config = dict(
    image_size=64,
    bias='qkv',
    layer_scale_init=0.1,
    moe_every=2,
)
Rows from block 13 of a small CTC image transcriber, named by matrix and row number. Rows with one number within an expert belong to one neuron, the router's apart. Each number is 500 + 50 x the weight over its row's rms, rounded and kept within 0 to 999. All counts start at 0. Numbers have three digits each.
Before each expert's rows are labels from the 100 images, of 14976, where the router gives the expert most weight on average: "place" is the part of the image that holds the peak. Only what is clearly more common there than usual is listed. The data: analogue clock faces. In brackets: how many of the 100, against the usual share in percent.
# router: slot weights (model.blocks.13.mlp.router.weight, 16x192, trained with AdamW), inputs 0-95
# up: expert up (model.blocks.13.mlp.up, 8x192x192), inputs 0-95
# down: expert down (model.blocks.13.mlp.down, 8x192x192, transposed), outputs 0-95

# expert 0
place: middle right (31 vs 11.7); top centre (30 vs 11.7)
router.0:438489563517477544577499486460468557529467568474439556482522450490466465434494569482447466456466441511502447537508557487510464503500463403553455510542447603480450475500428457532563513564551519519606482548398529513544483519490508521456525400465509520503432559528470510460501538460495609411
router.1:478473496508418449532452496504468543457500526466449472578581522505495558445588556453465455458461397514416467482518512467507469494436450415525511514545492496525508559564444492415527478514537448493557501472508479479520445428534492465507543452471594604444454532461506540417494498471536597494
up.0:427542468514571509471543447487468510566528560597543443550427506512513483481509526482530481580516530534560434516558530422509500489477570492504498395561518535471516536548491457467547484483502449485484522364392534569518446450579447558521538451560509508539571523433487511450463528443498549434
down.0:453565517521497479452549608549430542546491526598513508527519473484476525535464433462451511501514538448470505554497515520474489478549496563438519469402531568535531518419486437522405468433425478428509462599478478481402511557466404504526551458489475400468488503466600471522521516477499464501
up.1:563520401475550511472494506475550507504551393458623509574470456503617482474572536518442485470445517527543497556414485576525488528524508533557541469470454416422441416600471403517504498435534518462565544499460556522528485568608437488473374507469455445475471493494546490493600566526429404477
down.1:457528615432447505483565512498507465431454525533442470439515548484467431499507473455457555466462424483552441436561554417496505428481519520528486589471521547562569496516537473466470411420501510552524347405441411493524530436459475433506571495553478536555524529499513461488443541465495576533
up.2:442483466437499530447451457514578517536421421473539512463473546459534487517452409469505444441589546467429445556496509522500473534554511569526489441502395605609425389522508568472500459441432462581505570547485522496547515560522479480491552430502519395529437550553486533508486502497554464425
down.2:503502522492523498459508516430562420472505447570464423552448424610420591465533495508489496530533543540547497558450545392547508444455553441526503485467485416430490548524499476487505497485495489498438499453611524572523516491502438463484497569482526531520537465459460515553528523368507384543
up.3:431533533436494536522474517481499436530502468457502444443533570514472548438517556471525511449479491547394464468487526485584451499477562561540436580578495580472398570538542511522568550604510487506458569523453463436558458399439459548399596440482513419448522491581409485478554445495563526595
down.3:523525470520500553532542463623515545494539427536514540572461512553452513527505464562490520515536527444470534629519505534517489549471482604412533504457556461461581466519423448574550458418461470486553461511498585553463496608587524449501456526481466534448510587471551571550400557539458533487
up.4:465462427455462563474490461481531534504499514589490497489409478589547483480510448576523565465471508463500527552444471450527435460481506471609598438472530514440553522529519593413534486515471483493513480458451585503424404491560559471512487501437471470489499520453499434630441540500533559469
down.4:583461490517507521354527527469560483407469479447565499539528476454366438468519482442480533566527470626516502507568550590550509517505552444441526542538514503452499487518486455628444556508477501476503585497552495464418445516469497484413570435567532411452435484519513440394552454377562493504
up.5:472522455483521567482514595566624476457600517476516600434454514541604450492555477487524479507491444462578500456498490627429532472498536571532482449456480483550568439434564476571434428391512485493443569472444556510467539627513419533418443521481496471549550444533479461438500507464505385518
down.5:587481507506504478506565400450521446539465521462434433562528463449410499519519538498510476521470504566389498616431550368491449562511456497485555541571508495440472658526462525482570511536499507491510424419470509488461486467431519497484508549414532556500478575439547514596512496535518575512
up.6:528518428507424467492600482463569466495498545431424562466538542399469515457492453539548561498551500490522429593488472522406543467490457592432466432485488470492573576499469504522617516457510444483528536553485526459485459478474481456460518505456473439453475433433580484481524449474516576444
down.6:412480540462463546423502482485510463544575458515536527577437475514545589534550503515445435527510534478475515551494526542519387448521450436491513549494536453508407558554471468543549542589552532468504531467649499542505552575569520500522476517516570450530555531590440502532494481537505558448

# expert 5
place: middle left (38 vs 11.7); top left (36 vs 9.8)
router.10:416556598524473511550444488462479500612469553466466396442423575567430511520482564544518546551499494394459493462468475493457478468548502575452501518535534459535467555524488581472456548564447404562578477486499586543468422390448482470534521509425555557557558446463578561414513496440427487513
router.11:487475532493523433558533483420426601550518515465444438504562535472441503583467565493583579571403494441598551475520548539412552554476466497427552479571499481534523608589574458416495545517483480451518468581432583408612478551484528514447474439500433513566567399444556523449507585483372496557
up.0:483524552562474502513459506424572395453546537569441579541522563520510581455398485459548628463595530533494443537410393460487578504497445507427479551468465504445512522532487531519524465415552479489468377395469555541429608607465484464444487538488547507489529582444561478509430525537603475545
down.0:571471472591499521453483471487455476538452479470445537514508539446427386492606514507495447505393546497572512432485510545443483576393508543463513457553528466531480508540527550532489574596476623461530534498571528575482443484450570508532499504468512462415480364543492473442557487541414583534
up.1:545544512551493492466577561554523529497538495520544542563436488459460461544548525458542505517562528533459452502418402547510533522531538507564595654547433500539384422489573436561477523474470556511459367572480521430483464508532515512488446456558385406411529469580544530387463535585414491471
down.1:521477561461477562573407441486523475401443480563516585491563455528534581467522456483491529437542402488581504394507491441481459560490384587467533474442541508443563553463497525543542519443458439523446562394383552497524498494372540527473449447468552472587527550568484468450454554530515431601
up.2:541435513572591452481460437416459407591591494533479487505484629458453491487512408513480419587522472456498425543456484467486453533537523570489515544460456527564540519485465469556501490509556557523587533501544477389537443507466491599481545542466507529559410527477474445435450569542554487437
down.2:523517591526497550421439512439496482486527512489515515586478514540469459509496557471467615445381523480469491504443522493602533487376447562538515419549489572531444515488524473483451532433503505487537485458395578512536525608448495437423514507473461488428554496445553481440578490506546573518
up.3:494522547611534444416552580510440470487477508402517560616354550555494470456477507400533517499504477592434457467480494454514512509594579508524545467489538518498537521494505597507561565495439492493508490484424534414574471434497487490583478463392553468404456471542575585517433592404512458466
down.3:536589534550529569532473449466491600474567521515482468457555512574505463450498457556434539504447563499471529611465504430501478388479456505545478541586483536522535448493526498481423440373496488489625406515567583456479542523481606536519513471622470557538523456529481512550459528527465536469
up.4:519503513378536452501425522483497501546467529499410507502457400544445516476516515597421485658539443419576518518501501487473473453556531537523462580475399457521513418501486539616512467492468448440505506469566534514438478461479538416580384485570499455531547436404446551493484557590453505636
down.4:570418552546528422480573519506561638442508394480581456565551535481514467517453534459568529422510394524535509536492426543501518488502445482487526355517501426527486544486493512438550592503488565577536476576403475502514468598529489535425554427442520447363481583555542437524531454417458423439
up.5:473507512538463444505556546469513519459443440523450477390491443495530480453562493433426465506571492510508488493583505519450495455533501402555477454452511520533617405483467514393550456495546578531544501488529462454454565565537507524485461518469455452537419479400539466545445430506448514556
down.5:468570599528581552503450433416498546530461571497475508588548591501535490476416483501538505394494408402449537450402525571546475458523417510452536532501482465518562523520575474526561533546489343498555500528463612546515469525543500517542503556436556448517534510552479489573413532419514513450
up.6:482505554419483531468580473410421519466477548581506566620446626449526537385505516533473510524531535436453471474536582507558475475473471474503489503484486496536569416419476525477520431464471447499383530390456453504476586554419560575434538574439584479465569513462606545563397497502527498455
down.6:491508473503461441551495507575483550480435466469522508540422537430489500517392531459514438477504597529598580498442537474428417470535576490478535560513484489408429412507458493484453499477407505549509468498568616416551577415558558563466550471519467434403480522553365499504494426529591499536

# expert 1
place: top right (60 vs 9.8); bottom right (27 vs 9.8)
router.2:519513498490577543477505468588549427514452484485528576549569587512585546538449483548556506492558509532456449446525485539502526509501499462490520519525464433479393423505476504457488380524451510566460535422498480604577436486477473526475575430592502495577551474502490455475457488507527473432
router.3:581508593514466541446423453471522479440504521499561531458568448484494493468482539478418487509562454478555461575530497470467499516450511439415483475461527398503534431558416465393507473456583609498454490496443457527468447594425485523566569532477475523463443547476514446566366511484525550442
up.0:554506493506449511462456492460495518428476519561499536537501586521544523474562486556538566556495527457479490458507597607501591568414497522554548546540447498445435438552543538482527542495440518526508507559498462508615549550401516524432506415400449517450532441578504555395465532506481461470
down.0:452486542524490468519505532455461530459565477475528485515549526549526390488515389532495586574504493538528616480456465509462433424490523476485473486452656512462471492544496453441515474473474528452412489474477507460494477450550533457549506481516498487545444507603525512469551452522491583507
up.1:453422502547450520551486489480563401558479463438525485442429458593464503585511582546460503495518489549446569521460509545477510489508486485544459385540487460415509459468517568579526567544528493449521519461459572511481582448573463488565477459451487547521511444514565561542423474625416569585
down.1:519530472513535535440479441497575543495546488455445554569597585489431527481426441541561499442503517457529513500421502513541574590513455550457577519558456619497584489567531454464540411525563486492654496473534559445550514512535508507438540563504585513489458431480496482526549468410622486409
up.2:420478559430502503417459502522492552488542559496517512441461558559389449551541437555558546520550518460463513410551506593582416471540490444464521360535471449500505541518436439506494549654503487480527527507560504542519579483600517550561500501515413563396460498440392553462480487512486509511
down.2:579408405471524442490539542535517472480457537507485479486486320449528475519557542462436480522542428484479538495469446461570545543501482518564614515519511615605441466438545483542535573405530498525513516468440562439537496490552418524463455452650521460434372472464576505452490384459595590499
up.3:558489468413483430547572420620442512559536579600511518590467415524491503385560470509465463567467556463498533617446530555463554631511443465463488542540572529537598522445415495510520508477545546428546554481485401458422489544494584432502530579428515426474551556480585519560461496500432554428
down.3:481391555491519496502493565419515427442521449484536489501434500425518551556524540577468458504489536528590473487464517517514445459432448506495479498430409489493491508504574553483499377470508489512475461497490533529542533466531561546525366487524515543564490499482445473438592469512564399618
up.4:494473492434548529486507614505530510500478551633547528516480492484475479508504463467450517519534482505513434541545464415516424533471476529504480379354456409452552462521476448525437428417555478519429458569577363434476480506460490494421513576495545569452463470392551474447507496483449480471
down.4:583426344499479603582520517558523514460517435508531486506457551492395531543432619531466527528521467452584516531557511532501560522473432510437531548604462546537441499538538447542545447450500511478523532468433456542604500510515509492510481368533493458458467499510524514473638511602498484555
up.5:452489538534457502498496548462521474583516515525497494514521519544527517464549512442449470521496529555459541573543604467446581585482570534529582477498573513503526515424542579480508477501475541452465377448570415496477482420526532527515563470373466482490522531383451542530588525433443430506
down.5:560432471439543504493545452544451533500552511467442502364477437485530531582528546456405478486506505559568444590562510519476509501481463509406408498489405536508461536487490516532520523525559405487489528475575501536400520555446520442557435538555526563493478427532580430467584520569519509561
up.6:523630469528510491450553463513520439544438483476458553512418438539367389467536503499485463505436493552451430405565452551486546518550409439533441428397466482500485460494549515531437464497525574521523515547580503453506543470450393548536546563563526599465528431462428536532547497435442535557
down.6:463586510527522465428464546575567621547427514490485460500518459458588514517478421518512466554535484464624472582456555519509509492530499565458535502439549527486460585497463528424491451438524573539490475572441407485451464519527430568432584494463409541422465445566480543453544401525565439524

# expert 3
place: middle left (29 vs 11.7); bottom left (28 vs 9.8)
router.6:520498542505456462508491603561428481488395464499566432473443454497411586556507515579519436504485569500481564484577522477574483500571482551488509541446505415505483569408482478511570418494512536527476413537443402512433565480446514529507486413565490425507524559545494552515536490479514437407
router.7:511519495398428468451475539500502490525431431545472464449425462488404559529511522525490428621498532477423504503523558483498506584536487468516433534538493495545401560421498517504491476375542477564513450462545380546503535469459552498487451509593470532462577534561566576503445419536474549398
up.0:389417509515532583478478435516474454479432407420582547436461575558477571478502481569407566470545497537468508578572462499528560438477482474471448456575495457528491494431604500459449534449441534461505475518472526466429569422457429502569430479556486530539489481480538510539552607480522488535
down.0:506531421513536532500603540445526521495543529455466553566516414568434554520472528626494476516453511529506569513414538580444414571573480538501547501442491552482444522538437480503492439519532474493541456458572444473537427503472555507539607537534492451512537465493480509469493507500431486332
up.1:556542504480575440522526502557500509508442560362604454493527523461468415499503523513516544580478501454442567534578456442513551551481498522379430537596462477565468576512508543491479508437524557427466430509566465577501417490514533473529469570587555489554525466495499489564596527503420476597
down.1:436465537538480538463548596578492590448492525569403534477430498533480424486449495548561497537503578401584492474501519549449476475477466495496515501569468550529488536551455461495474443494493457530442546564485521480461506482464480572507528525449517453534525561425509571471533462559533524434
up.2:463510537436528526484491536404417572442462456478572517454477537536493534462489529597540571482576537500452515477478490594523436431485503476469486506391457488575651525452477561447500487488518433536545476526557547446407527454498465535501519487551443505512532471417513549491517547410445571619
down.2:530599458469441486476521441574563425471501484441478504546470485523550473540530447352539478500477456560477522500539555490382481555589544490469482544415577445466448412551491523479547539483439433493419422422582465463481523497452564480507476475506554518451453466632492458535546451556496469448
up.3:462555566475499398493563599536560464465425521575514456442507452524404378483434516559474526464509423454584407499509486543526502578542472513515412532560516520423566502499528496500526518583455461498436494560501523507446502499468461441478460519492578498585393529445512436453508486479487444550
down.3:494512494492540553537416530517470583486568539463462458493501523648532485466457413483503484533498429548498519511456469521475436449538519520477524524506544401577437451504579538442433489540529429543514481488423494514566498523516588483500481533502493497500621593527522548448527548474637576498
up.4:502486415435538531520512428509481518554471465574495522572542554422528461551539453519507551505555492501454384544545604571589530451487577447489472476463446475466399376481543502532577487575509396504572490460578472458366600506439551482535439549502515526437569476425522473600431493525518510492
down.4:487423497494489456460516476509570506543556507465484443473504522561527575508487515623496490443452512524519479484516488470494367480447427529582439543550457545525566567551560498545449489513371561567513485555485532402497455494519465505435560413574454415530537517451558480439524403534554482511
up.5:457603503417643538453559638509571450471526508526532429430558589590510548430528488483511534539436577471533485461474448491559539546524626489456435458489527543472495501535520515557432549467530607488553430521524572523438573483511472509592465414518464420558507507493504491516457453431518463517
down.5:529488575464465530444480481448454503504493571516496494470532474537527491509480546470518529529477468487493407461516497491460484540447383557485441460586540519438606502539425545545517504547465562428512538465490436476504419422518393437515443633446568486504516495467562488461561571548522526477
up.6:498485514510439464428490500564528430514449516587541521588487514467484533578537591609496486509525545534517419501507456517535447559539502532391403506471465509565593561507514395501526561382518529462429472428484526535471488450495406482498432566504463450463589502539507514486552525476437451492
down.6:458368574478506443476464632472509541467502434467521463539389473440565446537525544453503503470586492537528509503416563472502490504496466586470575555438459539547449407578450562495517446508515478509494474511499530482546587458430542450496517588442549478515522547502552498465540491407627485460

# expert 7
place: middle right (46 vs 11.7); bottom right (34 vs 9.8)
router.14:477447510557426534468583446502497463595466464468464481506506556459481587554526510453575450600414543556585540521554574525489527580522499568492459521561538544559504554506586389437500572487432480458443497551477484407493475443501415556512496480485552533477564507445472561439430454426539498398
router.15:522436454419576500443556553554546447505501544505518464518588586468585549532499421490479517401426563487509559474567433420485477513475518540465469423606501473542432484543545518520579604553533503463427565532505461518556550418433429483470484585477527396545486522488461461569565587510484463487
up.0:445424509485527488510443478519519464539541480506471493501622487560504489590442559573455551514539549596488502470444509505485519527539624456548509434459525554477399524532414550466609437475487480537517458544598540534521578532592465546486516408478452530488420536524575446468483496499456523499
down.0:497493515578567444476465495480554546504544488455441515409507524397580498514610450467458600410527565542468550508406484482495508450560468519577563480496532493513511471383464494456464498410527468495521453500534520447578563597472514558513404421486425520517550465547622500545488447502534506428
up.1:546479554463508542528460485459499475591468579505446465380464568530472504451481451438461486499501502610456446522489467461560503496458552451522504536430480569501555452428548491527528389535519481489538448418536478514469475480484396516445483487484429511431473494439581504566519525536420587510
down.1:437514546439519499491489502466555577541489515601461519503472537519439583461478485507575534529464398549478641457555517393459527429509511520512471511506449446484419445530388464501540550487426462473460539556559429430453468523480561568454590529490523432555410573470539504523446413553500472464
up.2:449489528478483571473551426551405524541438495435411472510496563452438431510553474556483533459572505395539496570443486533613497486492461580524452496498576450612448449443507411544565448548495509502581440500409491495511497490535550526555572532524564498570539592544520553570556569457395446560
down.2:442540434551443567513531599449417494486464504465545406506546494498527477476507465587544528561482505487478457594497554500517521540511530461511443447575458476468539560515499533484489507451524509564471528599531565561599538531462466544531494480531508519315534467518501532418499515556489508438
up.3:563452398480498514527425489536520478501534559483453542626427489475525565506521589550424537581431503516621421523465507543520503472511518494528432431530499382456458520495464498510502466559519479473493451516536470539547424462560461387495468471405502469492457584433483459567583467522538530492
down.3:500583517477528528456584455498508410514454456497550514535464531517417448475514423433505359567513486541447542466487558453473458493627411523418546502463431535453528517421490507461504534444508578501531465468557530460480511540499436556502519450460517435390493499482543532402478550439546511498
up.4:496518577516423477541502516526511477476522483431436505443445500544492498537526458490554496513472489437437489448508514552572558451474449579536518505470381574528590382510514472478530393555463529556528379456496548608504527405430514597459389519564498515549506419478417511511517562487507452460
down.4:508540473514396583487465536452497578503564523463413494525526508557488570483390458556465432426549530384391498517512549493517497505523480461547452464341548481497554489448468489522502589441631471448555559584466549560483487481563514479514558384517525518522526570555487459472506420454485450559
up.5:522462496484475496563465446498522470454436523556502496525527544501448505528460530552512480507497562513531452484527517464434495506464606466422553450515544569497366545538504586588417476437544484458442524451452488447491571455552441481532418504525555477485508481464471516550516511451422465478
down.5:511502455537551537514476430442554555682511507440495496413524547499556497503506495515470528503535458511496510483450466551392479432580435551597371488617466481485504494507505490518522455457419421530550490573476512473520471525424502563557595471436574436504504462523484472442570496433517588496
up.6:436436632542555435518555503466422495548560592475486487619533492455539382538541512464481539546469476547442436425452449557496615636441419520459470509456509495509460464509477399485488415541417557632508465520532425489485463490429483462515412439546538452476566494491542458535422534510494468536
down.6:438500528468593496534429369540492496506531428454500513434568489511443552546554479537550501492537489443518567565529473481508523380540477469581469474639467521484474509434484506428495586474538526547448479492497543521516583439517496569558497459601470433617500500563475521432499497469457420411

# expert 6
place: top centre (43 vs 11.7)
router.12:579528517499533486385527450530567458454451575601523506439548473456565537461486490533449459449412447496555533438425427521481535482483421462448504511522557549422426552429552397531527440473474554469414556535517405578519530451502493547485573593488544488570463418609483561592475539503542503535
router.13:572545591537517543483584480435569481498449588557552515583482495410546558464505515539517441489431580495495563416466501497488522472470496540412488471561516482488491505469533488568482424492489516546404551554615430566552481459457427507377523505532426548504541471564492561489529510550474413408
up.0:475483527449574495464531523516401453490553457541500558587487555513492409531601569515490549470511489518527459572576493605568498457517463499548455444411521370587482495461471490484541545570443433403504506508480415493526481397454611556545505419488526480542529421607481630487477514514444490531
down.0:579475429513420579528483466503443552495534459570575520480547513505525529487457613495508476504389534562418529540531557526387584518435497474510382502564527557601517410596547530438497527399440522527557499562459474541525561490515499502467533487563501516486493426473538445485525482439582487537
up.1:546517501472447514578498466415516504535462532481464520564478445451450476505432436484470513499591473441533532468475419524540563585505500429450522482541451421515513560480461580480453473491484501512566520518564421682471502504504612402471451449545507401391545492473585467561559449494535590436
down.1:505452452506533469472574502544554494532543525479605516469395497486463485524551437447484515526423525498476504503497523422482418461580430532516523393511509525432462475452429471507534563439472521429534533592536431466516556510453491543542543574515517520586469449516459523522416516570515425574
up.2:476485545445542435581585491442492492504529441508452530488540524485503474446488590584513558551521490548433383554553452549472510506495501483527345612545474516574507457388490520492512456531457345447472457499528542445508604474438533555475473452521516512520554491538459460469509572500453577461
down.2:431483621454436508491478521420546473406516538513454541550575511463474533470423511464530527477592486483509520485551430478469547576460529528582560488546611463439414516506443551493424531506552490638495537457519555548444475540433533561515441494471543456560467499516552426496607447490491448555
up.3:483432471410504465463475453568491517559461550550522498512460488538496530571487484528497469519406429412465507422580513485523548438463543440483499424503479531440551503488520469582478506525486520515456494623585526502518420507517503493452538598504486514520519471447481499531433652439421610456
down.3:571527569448436517488422492446570523514520437507471461497562531450472471456441514468482495546495436458470484525495528500514475497477506526460520488467469435518500497477493575390512460566493534474446478533473474458521560579429446542478427426591523464351468537566563572450534422530521452424
up.4:454517543556463446569512532545510381615494504431483423542430463457573509501520466514437577437446541556608581435458465457539542450495544536445450514537419454476503463400558566494452452492539446414485518567459477457532536581545506607524565519529485437547514537518460447445522513430471453579
down.4:501489448462448467541492445576517592461464470605466453501443536482517474446406507487566493497529502473512547542490551540476524494514566433497540481621551490539462511521487590546496529417445483433473702520435587509520478385474509549466425446469481549474517480573440536546478498598515354477
up.5:482361469545407550443504589492496610530554560520526438535493491480508475528525452549424483540600509509464451553412451485513581460547529542521438497495490478411530522476482562391458495525539566503563460454508541482424459512509562513463484477540460489570436482491471468429482466528431458662
down.5:552568557535515456468484492480525408374478497467486543510423491543486552401498534527543560502543590563520491485481547525515416465441538425488462470490430502586526421565613535558535565501425499561571391471520535547478446512495510427501445487441516482439469538522534541521536484470498603596
up.6:566507537447515513483511492441524520451459489438467582562471556422417424467393576590423527480476578504421507495460502543372523476538464498482488573556504461583576474492510491476542449505491530512432490463548479455527460479542424541501496434480541490493521514435536539499505522445434472482
down.6:489503535471528498505451625552544461515596538580476531470562536422516460605424578564496482550564521458466504514487484477474528468414526487551447399521657516527490517513522490483433484532551464496472535415550502501552500557527502552537480584463493491497548470461556428525503458412642449513

# expert 2
place: top centre (52 vs 11.7); bottom centre (41 vs 11.7)
router.4:517558475548540506529426518434476523465487511489567556437382456561435483559427488453462540413566568416555451457416510587462558529449484445525609499457451450504472510471448503583494473528409543513442466541445583555586548432525547440513421469455453464463556544493538503462452596611595473542
router.5:540615595504557517460506578435521481470506411446535623547422521487535468432474482550554444573566565441587409491477516550504549509501482533548592511474535533546597525435402527514523536489443411444491517457411506552492512522458522544521564562550484517536515485494511508502432527507497433590
up.0:376591484475516494410533497585535535498619433573539552555553555456398456587569465453546333466473458511504493533433352509463522520502398531416507544569465442422396500508504475488502438448496546502483459464553591474481506508540550523451497547535468413603535469427546507504479442505548457448
down.0:522482558485471475484474467465442483479399439501463500463454459514525446479469453511549496465356455498523487508519481507493463558408402529532511435470451398554566518488523494440508469420479559540546541648514451427460500524497423567493521419510479505500464566573577454541470404388487545458
up.1:470465490517522404510441516477639490480500542541505525462537469450486540534569569511491495460539548442488507450473533543600484544396590539493562413491455572523512584451543469423513631531505403479578465476406414496533400552453447455581621451406542444500526566504510507539497505537526507555
down.1:621540521488445567370480498520380631446469503466598486558460499494477440574445508491515526533420497560426503541510514561509541485539517479402477592510571531446500435542449494568550477467600587497433511455525497480520568452483484561481516554634381423532453490551477447456481483503503505491
up.2:540460453570466575497549492502457423596448588449575537413465436501459593485562380540472504510528464549526461484543461523509548497534499472597440515401522494431515480456473440386354452483532484506464534535513608519489488528436475572531543515528440455504439416579545459465474535495426541550
down.2:436509481489516480529426476572562530494522416589461495404538493514517466496467451454522514498496536466442511504435521546451476508530559510496479434580452475434469521502402571528536510471487537470574411434410512430599437529536495482498476568514506504451519479374520548525493418481649474437
up.3:489483479488566460564468627429539457478497469458537479505408519428469464464450541525594537506549617516432519475525448520484430537489428537544466543538512514555476473493484543515565493453492530545477439498453455503479566516522485471497530484575586479475617474626573462492568522576491524494
down.3:499520614546443551442599483505522452536469532490449476540566422517512546476510553571446444487502404517512552517514560455498550483568578528484498550503546509499470470449524424450502555559454414534512499479510556558513437485469468526518456542529478546422464424470500508519487516513587493461
up.4:483460489512458495573483511495482518509515523497556471463500491511536433451448433459502426610453504571509517447400488564450560461516515421555560622490428482502494527564463513489468436552592512492629469481602517512465456531459492508488390431437494546473454542499502474507452412593500506530
down.4:535507546483481458459455501505469568473497483510407522459455555484490527584548476473461546396428432534544530472599441503503487531438490570437558356422537469570438482457488553436535522497524440527522438461394374508495569520450573517476516539550445527603477586527497440513521638488459525467
up.5:499410549445547439495482559453484502517523535504487518476479556536542446538459515487508530483436450450470489538573457425519528577452590529534503369519557515438540423471545413504462526470513528468498425551550588525518565408501332547489487518585509422521542499420471417536486494525560467485
down.5:510509351481463423520435468529531366482538501496462501470457500423480539572487493537490569559415585530612470452384440555553537539452496571423500497494552462495566530521449501451525550493513474511547492473487474550512427464533589387589453508509565476534454578529521502434528432532534489426
up.6:389533558498507493492460429434404563488507566433566488431488532536569435474502511471532532466564430399423472483485548574475519547475571537550506417476528483520433508414464488483497495488454457470523576480528608576531511494469561555459531525535439492551514411475566456511508591633548449504
down.6:607395471538458513543481631583549449490547515585401506519493491484535433545502428473496470495433553521544554500411541457552506514566499477560431553429497533533420444530522562502423512568545612591458469485530410452394493559472480488483532481476583518523572503562508497499472472421425498420

# expert 4
place: centre (71 vs 14.1)
router.8:443462519526460408511474477577428446512485520558431488490394473564466573474553458466464575572587503469418560542521469522464433428523566452574453501465484441416453521571441530403424503527549513522547437496473577447508442539590444545579505522515463577526445568500541509478487509560452533567
router.9:518519505515493539570485459533427403579530534567498470549421529530447557529473505543436604534451476407502458549431506491462602493437540553461465552577442470475434464596450455464546462513551458581498475541555445451452384504507474486525442573402448609465490566479589546465499573424545562485
up.0:510504539590415454484479630518505563578463529563551562562541547585486521538610519480485435571524553452510501526461543415452586476538466534494575465478510410569549476590457492502392511481540494474487545554469517478390470528513511564506490456428455551406453526445509528505424508531474396489
down.0:584458516471481563538589482506506519458534402432456465411506536453493494520447524457496580488602516494542559513576400415538490607472477422569576476502557558496441478571570500526511507539526534560540553435547514527549505512476502461580551500578552474520539590593465420470504504455556607452
up.1:503504477449500514467446507514440528449581486480609547475500489492481432559444493529496420505544542578472564484498493437476508537503527504566504551454484521486496393539484443501542531430513506598527406550557536448501507447428462558426568448492422434586436564457408546445456517513407528514
down.1:520471564545563411436532469509544424459442465548493490509517489519536533502519530459477547490493459468475500510524517444606356484605554555518481436585483495533423539497561531490541517486491456506444541451461487492498523539537499485560420530436517513382470472564527523438447436556510371389
up.2:318509608425515490468520419475557491461518480468537540602548473457473458532597486493437568522519516422437461568450451486497513463449482454535471488512453541420440514506506504506439565444554491540451507438451537508464506466399507456602492407458562513492534499498521538584451453518594385556
down.2:628492424438485540509525552528551511483558549529506484521504660509461466585539523446525407538558478524554508525450455532598477594518527467527530419516393494490532578561482488477543496551530460494530452522397438525450505569489479488434467415459525442513528440519551489455515473461487550544
up.3:490526484469517510486542407502533508417461576492425547463509543435459567563437429520606547491536433532532480583567461471533491420529562476469468438543416530419499527459515436518523484498393434491473503515513534483498564476488537443492460491513513394592469564496541529520437502483474519519
down.3:497510404459482390486524584580543457487491433503511457503547518564425520514553464530556570489592491463457494522405534555511424559505469499482522525444407509450477503478451537516398472512527585595518573516511431499544496602507535481468524437528472532497464476524534508478502455455521564583
up.4:507502520488533569523537454503452499542501526477547481474516595504467552569493523463514496456508469500444546429455483631465406558499555523591455430493481594513544551561471494404496468552491451611613537467484564514439420558504549478483582491470492509431469504504531475564477544449448550502
down.4:521510457504521482468553499464567478456553559568582565565581516566552435461466459449551517489454567457547440508510517472518475419464493432408430492399451484519530501373431557567531543491568475486530549481554435532499484417562406556484409530468541502436505535510535488497471485533533466490
up.5:473474531502529486475387553511509539486544430517496525378489578489452501541543518460551495602571542379458543577546515505528512396523437470452389479496548420493540456525427558514413532517498463482461572498580479506500499468482464490513448437397515401482521480502532553518500514385537528494
down.5:516501494527482428399537479410506480505446509415476467512514545528482464477485570488400549503468554447601484467529605504467536493520431507430686457566465583519498496511521578530526501476489439452516488532525419466521511477548458552496514633550543495519512498506418432557533463552484479397
up.6:468562495436515504466541482471489587455460476556471530410488464512463513477587535534610469562509431480540591465487508524541493529475418577495481516471532524484500494496581474531409530504409524549490525420518456468414504500420553532524486558475515589489560493418501593550550529604459542455
down.6:582493507457443413514450524522536381461527468481534517481484470565461571478456473443501481468533568550530409579537547493452438424545478544478582478496574411568514567523405500501577560447464512464439565513435499547562487525508479553506543377517461562549472475569461457471481483480482419481